python train.py --layer_scale_init=1.0 --widths=[64, 128] --init="torch_default" --beta2=0.98 --weight_decay=0.0
Rows from block 7 of a small masked spectrogram model, named by matrix and row number. Rows with one number belong to one neuron. Each number is 128 + 24 x the weight over its row's rms, rounded and kept within 0 to 255. All counts start at 0. Numbers have three digits each.
After each neuron's rows are labels from the 100 clips, of 14976, where the neuron reaches its highest value: "responds to" is what is common among them. Only what is clearly more common there than usual is listed. The data: two synthetic voices taking turns or overlapping, over music, noise or silence. In brackets: how many of the 100, against the usual share in percent.
# fc1: MLP up (model.blocks.7.mlp.fc1.weight, 256x128), inputs 0-63
# fc2: MLP down (model.blocks.7.mlp.fc2.weight, 128x256, transposed), outputs 0-63

fc1.86:152143138131103177139129153167151118127077079128124128142145127133087142112142148157090138143103159170105127188139096113131118133113130072117102145128097143153136151119132108140177148118112132
fc2.86:143126155136146127119122126121119164090112116122123127124132125162159096201132074115129114109135130114130133130124127113063134175157110141126130139121138127124128100131170062128109130120108174
responds to: background: none (71 vs 33.4)

fc1.49:129153129141109138154093159140129120145196102098133119145150120132145160137130130104132149124131130073140129128153068104155156137120166151105114130142110180165151123154118123173154142081108138
fc2.49:118123119163118121129137126134139141138168130106136135133126128128125124251116101133115149149146121128128129134129134199137123115170086127131115131116106132119150148153090130129114077122122216
responds to: clipping (36 vs 8.1)

fc1.34:108121131137143172148146082111121091136134125127120149141153148133139154117104119169128112130097142130076141127137169128107112106105111175109152131148137122150089089162082105091093123120183156
fc2.34:122126107077123124142122132140153113146142138149116154109134126071130145122135142140135165135135148129123144112135126213146107103097132102135115115159134126141186109138060126134114124129127136
responds to: rain (29 vs 2.5)

fc1.104:105110131127120153147114129154169143140145086143134133095143130151162142091104140137124148188122144150135119130110099123153149164118112158088145117134108133148070122134125146112113124113116106
fc2.104:142137151105134133122115121120106136111088119146121113133128123168137118055148122116138108127125141132129118121138121009088156139100120127117136137136148123132115113112210114127141170129127083
responds to: child-like voice (89 vs 40.9); first voice: child-like voice (82 vs 25.9)

fc1.1:120141132114094148116103129120173147146120103172140131131136133139106188123138115075115118107130142121170088111118072137141160128119147149119149118154118144125111130093146139130093112124156146
fc2.1:141136150120137134129128128124111123103074114149116109131129127154130117032139126131140128117122140128126129126133125056093150135092127125117132136120149113126110113106208132131144155126127076
responds to: high voice (71 vs 38.8); first voice: high voice (62 vs 24.7)

fc1.112:083151119134129120130102130127121133137117178106144130113105114104117156144141115135106101164079143139108174147135108096106089101090101121142135109130115118148120144174123143169105156112164131
fc2.112:120122092118127125139135134132141114151177137132144152127131118087097133113123159128132141128131139127122134123132127247196104113129157124131147112131124135125123129132054155132108134125126141
responds to: typing (27 vs 2.5)

fc1.203:140133147135117147108123173164140114111162114117125137124162114155142126125105125106165112102151118098154158120102080123160156178142173161114171118156074135155140120130115144120135146080105112
fc2.203:108140134156139125108133128100115113109134116141110099138124132136099166090117144156138106180118142136131123129152129051082126121129138146122120144114148122131074135118148122134129108149087041
responds to: clipping (28 vs 8.1)

fc1.224:097144123117150081139143159134091144126071154151116158085159116143115127129132124146121101149109178095180105140123159134120111119122135108155102095131093100116125108145093111162147140126132121
fc2.224:144136152117125129127116125119101137099057121135120111126131122193137118082139102116147122115110109133132120112129124016092157140112112120125124142126141128120143106117208097132148154125127091
responds to: music (65 vs 33.7)

fc1.60:129098125123086121098114139104160134164096150175143136107110182110108140134097146110116139129121100152121133132115078141130088143129100140148113102122093141125111098119134129124143141114193134
fc2.60:122114084105131125127140133134148116150172139128138143126127125076114137146116171138126140135129153130124129118126128213203097096141163124135125104134119131130109132128054156133126139129136115
responds to: deep voice (70 vs 40); first voice: deep voice (61 vs 24.7)

fc1.44:110171161117141134177141158132119132148073125125121115109108141127149113128165133090129101120128106137141145146101157092112106113107131096137138119131118121126102147105129140099151127182131138
fc2.44:136136145162117132122121124129120151120128119119103117139128130180162148161132088131127117125141116132131135131127126036062142138129084126126101148112127125123175157124186071121166096124134181
responds to: quiet level (72 vs 28.7); music (64 vs 33.7)

fc1.251:097147129134145150125117182100147094086152083094139138141156106150141158152149136112141113157138144153137134165139100125144142117102119105120123109155149109128147122136127152113114187109122115
fc2.251:136125148148129114129125113113113160116137119106112119128131135173160128191142085124125089124129140133130130137117134060052144163162119137133128157114123126115133136129156109129152100127125184
responds to: thin (high-pass) (92 vs 12.4)

fc1.244:144124107110131090099116141120107091098114180104120124134117124140105149130133124127084091143135197087177123118161131129142127140133126096151130087127116131096123150116125129122110158148131139
fc2.244:137143160164122129116124120124111144103096119108128109131124137179138124163140090128122121136128091127136127139128130042063168154128069136124110149129131123121141153140206122125141100126134153
responds to: first voice: high voice (50 vs 24.7)

fc1.78:131132125129119152158142094178136148146161142128145150139129118149193172120144135122109173200125107159166140125163124115115113140114107070072165147135115147119123117107133127139119137110110145
fc2.78:131125138183128121123132132128134144128159127104140134126126128137132113255110105140112132134134100118129128136125133170137126149179103136135103134120111128112143142139084112124119101117139212
responds to: muffled (low-pass) (73 vs 11.7); quiet level (60 vs 28.7)

fc1.59:133167114132139122153114133143135146156157163120164148118140142133137134145129132125120122134144129157149157171139141137101096092103098098168155121164117116104144134119160136162159149144093113
fc2.59:145136158158127129125122126122113150108085116114116113128128132173146120160136086128125119135125106131131127136123131016060155160132093132126106148124132119118151141122192099129152106127132149
responds to: muffled (low-pass) (37 vs 11.7)

fc1.153:136111129127113152120092122122145134090164112131150133143178120101129139111143147138126112131142139084103128135149071147156175133109136168124144125128102120133127116119143122088132114136127121
fc2.153:121131134110140130104110137117105144131070123153100127133139115175153121031110116118133108129119175135139129102131117082073140103122105115110125137128142125103144108121150080129138153118122098
responds to: quiet level (65 vs 28.7); music (62 vs 33.7)

fc1.238:155135111111125147184124097109107134129164110094120094163124108181129169115146129109108078087104162176182103132143130143103121103122128099115121122130104118095151160170173126154113121079117139
fc2.238:112116065122123125129139131136144099156152142136144153128128120064110132134119167129126146136132141127125131115134126207187096108125149120130134103133121127134110124135051177131119121130130131
responds to: clipping (28 vs 8.1)

fc1.71:120133142129098187107087161145156115122134125126118103170138162108125114143159128137105113164127116108138081139107087111177149156118143179148112117124145146147124145096150103124158146124155135
fc2.71:132124139186124122131131131132127140119132120104132120133125132153135119241120080132116136141134115128129127132119136167095143152161095125131118148114111127107156143139141103133129084127133222
responds to: background: none (65 vs 33.4); first voice: deep voice (55 vs 24.7)

fc1.19:194137155107142150120139118124115104150093122135119129171145108113178118100182136164082131175098161152120104100193135118118136131126132078156134116140150138140125117117164136131077128158128145
fc2.19:096142118119127133121118132119120110115099130119119138131120145127112151044111164124135138114120127134125114123127119130165145086097166147120117115131137096129071134130128173143155133132154062
responds to: thin (high-pass) (100 vs 12.4); background: none (80 vs 33.4)

fc1.16:142118137145136112086144127109115115149145121104111175090125088161146165124126133110117098148145123143149166101159076125159126185094158155100090153132078168157151135170109119136142166105058113
fc2.16:137130145174126124131126129139127151112126122092146124131125129154140110181136076126131138130155093123128119142118130084100142168154047129127125138101119126109146139136147119125127102125108208
responds to: first voice: child-like voice (57 vs 25.9)

fc1.141:146159166102107154138121126189174100109162129081130087135142119103157128143106130107128121148140110130112114108120143121111124149102120166083158141134094128126119094168116145150086108084113148
fc2.141:141143160168124130117126126120114152112086116117133108136128133184128122152127094132120101126129092133136124140138131027086158160121109133123113153120135111121132135120208112126139102123132141
responds to: mains hum (41 vs 5.1)

fc1.240:118126153140140145145134165157123136136105142148127153167137118124096150121161115162099134153086153086119114103145089123129148136089087159125115104134182152153106157133104086160123128127167147
fc2.240:121129146192123125137121141125122126120123119119106134136122130159135110218118070130128161147127119123136125124109135142078163139139057130129087135125116129096177164157180121134144098117129203
responds to: muffled (low-pass) (40 vs 11.7)

fc1.217:119127144123099133122115148137092138152084168124137137093133152117124129133158110122144075144092127106151153115162194139113142121113087094150123093136152134119146085131141122143141053172154129
fc2.217:110118093102118122133146127145155107165162137129132153130128129098108146152127163133121135135132147129124121126129130247203098107143160135140138109139112139140112137143059139132113137138136124
responds to: background: everyday noise (99 vs 32.9); rain (50 vs 2.5)

fc1.22:156100151105082100090139119071121128158099185140138147096151114141126117125136133169139136121088133180156149123142139136135122135109128105165098123140133142107114127137154118098125147120126125
fc2.22:109120091152113122122132142130148109127165140122140152122122122091126135134112138134117120144135108133130140121124129255170097122125128121133116106144109129125174140141057139125121102124135148
responds to: music (86 vs 33.7)

fc1.5:122160151132181140181104133156142082123114136164107151165125171143105114117163155170108087134141172141157100148145137116106135128130141164144155131161088118118114119121123129122127089180107125
fc2.5:115117101116124124130137132132148110150182142122140147128124124085114138147114153128121155138132142131123132122137132243196094093137143121132133109132112137133108136138047152128111118129128133
responds to: child-like voice (70 vs 40.9); first voice: child-like voice (61 vs 25.9)

fc1.197:178120130093149147175124103149114126145077133121105105158135154105126150115142114158126123146124142117170082130143134095132109098151119088084133140117113136140110121148140135119093123136155112
fc2.197:123114104130114124122148141136151105146153143121136155135127115106118133175117135142106146140141137131127139126133131255177106125129140117134124113140113134125139131145072148121112099128137151
responds to: high voice (67 vs 38.8); background: none (64 vs 33.4); first voice: high voice (54 vs 24.7)

fc1.131:139113136148084132108151178149141150153141127101105145096141143120125170112119125111128107149113099092107133172120051137180129125110126149124144170151148170127125125149171120136110172092159126
fc2.131:113118097133121123128133135136146101147164142123142151131126121089116124148107140134115165132136139125128137122131131255177102111136139122134129107135118132124120132145069167128097104125128161
responds to: engine (32 vs 2.5)

fc1.40:132168130097124171137077149125102140130116128179100124098128134080128112090172115133110192096100144086155128117159086139165132109161137142160141138129165116130163156121115108145153115161088147
fc2.40:141122147163127123130132129122128147115142125104133127123127130153146105253118081132116133130131107123129129138118133173098138161168091131135101139127110129113151145135114100123127092122138208
responds to: background: none (66 vs 33.4)

fc1.98:172121125128120139147120149162129142122125071152143115124137119156132104132134153098107143151158142143131131149130122133152152118134149183112117134134149162163127117129145114147109123103135115
fc2.98:118127117124124123127141145139150095135161136146123150124124108089131145138098141126134120133142151129130137110131129229187095111137188130138127118123119138124108122134084127121112184127137136
responds to: reverberation (84 vs 34.7); background: everyday noise (62 vs 32.9)

fc1.13:161127112118167111139106128164154094172072147131131099108122127106117141132096126134094135173081091186124105149124100145116142151094123131146133108154159112132112089172130080160099149106194130
fc2.13:108118093137118120126141130133140128148211138142151135126123114105126130172116136134118167136128123125127124117119126253184108099154126125127135116124114136131131148153045145125113118123135150
responds to: mains hum (32 vs 5.1)

fc1.129:162109125135127161136105146133128093134157119086136162132153101129125099107112111150086100128149141126111144170132169127136117152148110127076148132122117087156125144127139137150122128142137128
fc2.129:118123110132126124131137131133143114147177138120154140123125131086102120164120148128121163127135105124125132126126129255184095109160139131134138106116114136129127138144046152124099112131126164
responds to: rumble (25 vs 5)

fc1.207:123111136098066129142113126117109149118106161140130139163144113111139135151161149170122129159134132131167120153116112110110155125122089126160130125132112157146083084126110154149156137147124134
fc2.207:119115086102124128132135130136149108161160142135131148128131125062110139115124167132125145130126145130126129119133128225198081092123152124132134088138120137136117128130065162129116117132127116
responds to: quiet level (74 vs 28.7); background: none (69 vs 33.4); thin (high-pass) (60 vs 12.4)

fc1.162:133144119119147137139094132183158102134167098152115104129106156125106119115153127111086078138141125118085148126126086125126087122112155158112128133103129129161150101158141135130109112097063131
fc2.162:109137102086124135130129122129129105143136133158131129134124129089102157063132174135138123141126103138131125112150129126191117103086174127128146117136143116135099122127130172122104147143131072
responds to: background: everyday noise (83 vs 32.9); engine (34 vs 2.5)

fc1.208:136154125132153155111091156173131144150143098075131158111162142134111126117104125138140131150113136099166093194104106128175146107124125139130116152123141140112118126140149131143177128107118126
fc2.208:127128140079129133125123126124113121117099129157112125130132130122146142007149152113141095104129146124129134111130117078079133125092145126119142127134154126128120093123167124124142173138126064
responds to: deep voice (86 vs 40); first voice: deep voice (76 vs 24.7)

fc1.33:184130106110124127139089106165137127133106093155079144155158170142133144132116135080101113153122133092126124137102074142127111133091108153105165129128111145141138095162182140138093134105140120
fc2.33:120116109131124123128143139132149112146165142118136145124128118101123129156115135134118149138136131126127135129121138255169104115133143122136125107140100134123142145141047146124107092123137167
responds to: mains hum (57 vs 5.1)

fc1.134:108148140111128129171121134122124140129110085119134128117111138148181123120156139135075099119134141114110126110137057133149167160112144138152126150140109146102131126100155139141111131064096154
fc2.134:142138142123133136131117120119105121102084118145122122137126130155135128047144115126149114121111136127130125126116119046090140162099131139127139135118154126137064111115199135142147163125129093
responds to: high voice (64 vs 38.8); first voice: high voice (56 vs 24.7)

fc1.102:164150157104152131154108147121133145093169125103091119174172107150171140131108143119150087112113110066123095117136149139117087146114127053151107096159135106150136180123131181136130152150152136
fc2.102:146143171145131128124132124123116163097107102119135111131124148186145123180143094120119110127133110127131123142138128028084149155151102150119136159113132120128128128124179057130132115130122111
responds to: background: none (75 vs 33.4)

fc1.242:122132131129134146181159134093095124117139136146135154116126165117108114092119152158054112108132145137118162136141107092109119133136158106143101150123126136102129134059143123115107051091095155
fc2.242:143125157173131118132136128124127155128128120104133123121127127157131115255115091137114111126132104129129127143119136126119138162167110134137104142126101126120157141127110101122126094117140201
responds to: music (72 vs 33.7)

fc1.50:114153107149137153088139118101109115132105137131127133135127103123192134143119128144103118116138075066156076103141107099104137138152167114129121138120130088113140139131151153084117112144120114
fc2.50:145138144131135130132122129128121144107042117135116113125130129164129127065150111123141113129131122137128130127124123029065146149082123119119128139131141111122145121114208109128158131126128100
responds to: second voice: none (42 vs 20.5); rumble (38 vs 5); pink noise (32 vs 5); fire crackling (28 vs 2.7)

fc1.174:117121149138107167136115171166096134132109097111106135147130181109154129129110143165121123121163171132119120117081098089138159126121119134119142121158103126166115130114108108152163132098123134
fc2.174:114114087114124124135140134137151106154167140129135149127130125069110141145116157133120144133126149129126131122132130235202091107137157119132140100130119135131111127134062164131108116130129131
responds to: background: none (65 vs 33.4)

fc1.64:148144125134165150090131070130125110104117132121102102131172129141092155133118134142140152127115143074119070119156106178126131096109166146100165117124166084124135097182109120120108090149106105
fc2.64:157135143140129131124130125139113162121097119110122119127130132192130114110134093112145048106153100142131139160140129074076140163125095118120112177114118121116166135114150050125157137121133134
responds to: mains hum (55 vs 5.1); second voice: none (41 vs 20.5)

fc1.4:126147132122153162181132130140127084085124170107149136121121095121171142143140128185129171181149131123143148127138166093110107102121154092108130111149108125141140128152130088140105122159100140
fc2.4:130113083151123121131139130142139128142168137121161145145128116105107118193120148129118127120132135124131132127131131196185104128161145129131140117117109133115091142132048167129118111120131167
responds to: reverberation (72 vs 34.7)

fc1.96:117098143138124144195119129089122104148105129107101111133123169097124104101129130147057131128106116170110111152165131136160142153155074141096144096119112154146128118103122136135141155173144140
fc2.96:123115078135127121128143125136144122153178134123136150142129126097089136215117145137124160129137157126129127121132129193179103107136143125132117110110125130104110139153075169143123118131126168
responds to: thin (high-pass) (71 vs 12.4)

fc1.128:080136101117125110139125139155121124154108158130124161079106139129143133120156097137094096157114183137142124149136159082122120089153139104155143135147109077119076134115124118161110131115093146
fc2.128:122116107120133126125137134133146132152156138134128139121134122095109123170113165140123141129125149120121130124120132255207087094157160127139126098136117143133128128132044141131109123123129117
responds to: low voice (65 vs 39.6); first voice: low voice (55 vs 24.7)

fc1.119:106122139135115112137126122172082165121130139156120139101124136106141133133099126148147088125072140089134121085169185137112105159115122133165122115129135148137105132118098135160195108115133111
fc2.119:120133161169142136125127107131097158104102122105133101134123133154142117169126122122138135127129115120123122142133130000093151164147110137127124149108132125138118140137185124120139098124089135
responds to: background: everyday noise (90 vs 32.9); engine (37 vs 2.5)

fc1.166:105119146143126154136120139158122150119140064097146146113145170127137115117141153088147130176145125164097115127118094136151151116126128136083159128118147134147098170158120100160172103113122114
fc2.166:148119156085143129135125125117129119114122135148132141120140132077153134063147140135133113025112181123139132132107125143148095127134120151134147127147128125164103111099151124114098141128132090
responds to: stream (25 vs 2.7)

fc1.39:119142137127161144152086103149148094143139089174108116154136134161134139141144125130127141112133098102124116124121093132135128122105201182134147123135124066133120121197147138118136148067097148
fc2.39:142129145152121131137126118135111140122125125124125116136125130165142123173119098120126099123132122132132124128131137068074145172158107133127119171097125128117143144136191092114126128124131167
responds to: crickets (32 vs 2.5)

fc1.69:134122140102148151121131126101155158128115132113131087149142117103116152121146126116108112163148128092155076109120086120092089104107167107131120121113123106137131126203125100138183146104072136
fc2.69:112136121094117134123131130121132098140128137143128131124123127098126150037137175129132124128111139129126121118142120121172110101107181128120150106139144134144055111120123141124125166140129064
responds to: muffled (low-pass) (28 vs 11.7)

fc1.109:101121121121142149127150134170095122128143128138119117169134136143156171127154124127115094106109178086091119115175146133108132165122153131132101099134166174181099135084128112126112092140181132
fc2.109:117118101115131125141128136139144104139170140130131156134131125076121135099149163121125149132149150124118128121130127242175101105103140128126150101135128139140123109141074146124105154124120129
responds to: first voice: high voice (51 vs 24.7)

fc1.196:068097135138135157105111150118176109115105150121100143156111152123104171134132134143118091126103128090187150138135072146144105099113153166152122118153139081171123149150139096135098135109171111
fc2.196:125138143120128137121121125130110131111067123138119104138124136159137133072127109123136138131121105133132130129134126003070154137086113121116104154135151111134131125119226109126139132131131107
responds to: first voice: child-like voice (53 vs 25.9)

fc1.139:138110146093085139132131095136152086107085177125114112127123126127100091101179140123111138151124105161153165140143144101113117144158150089126123135119102172160116129103140130154121105136133131
fc2.139:143139170134138133111107136136114158093063116116110124128136108171134133123141111144128121127129139141137134145124134064053163149120068110116120145145124135112172122142180101135137080120122167
responds to: clipping (30 vs 8.1)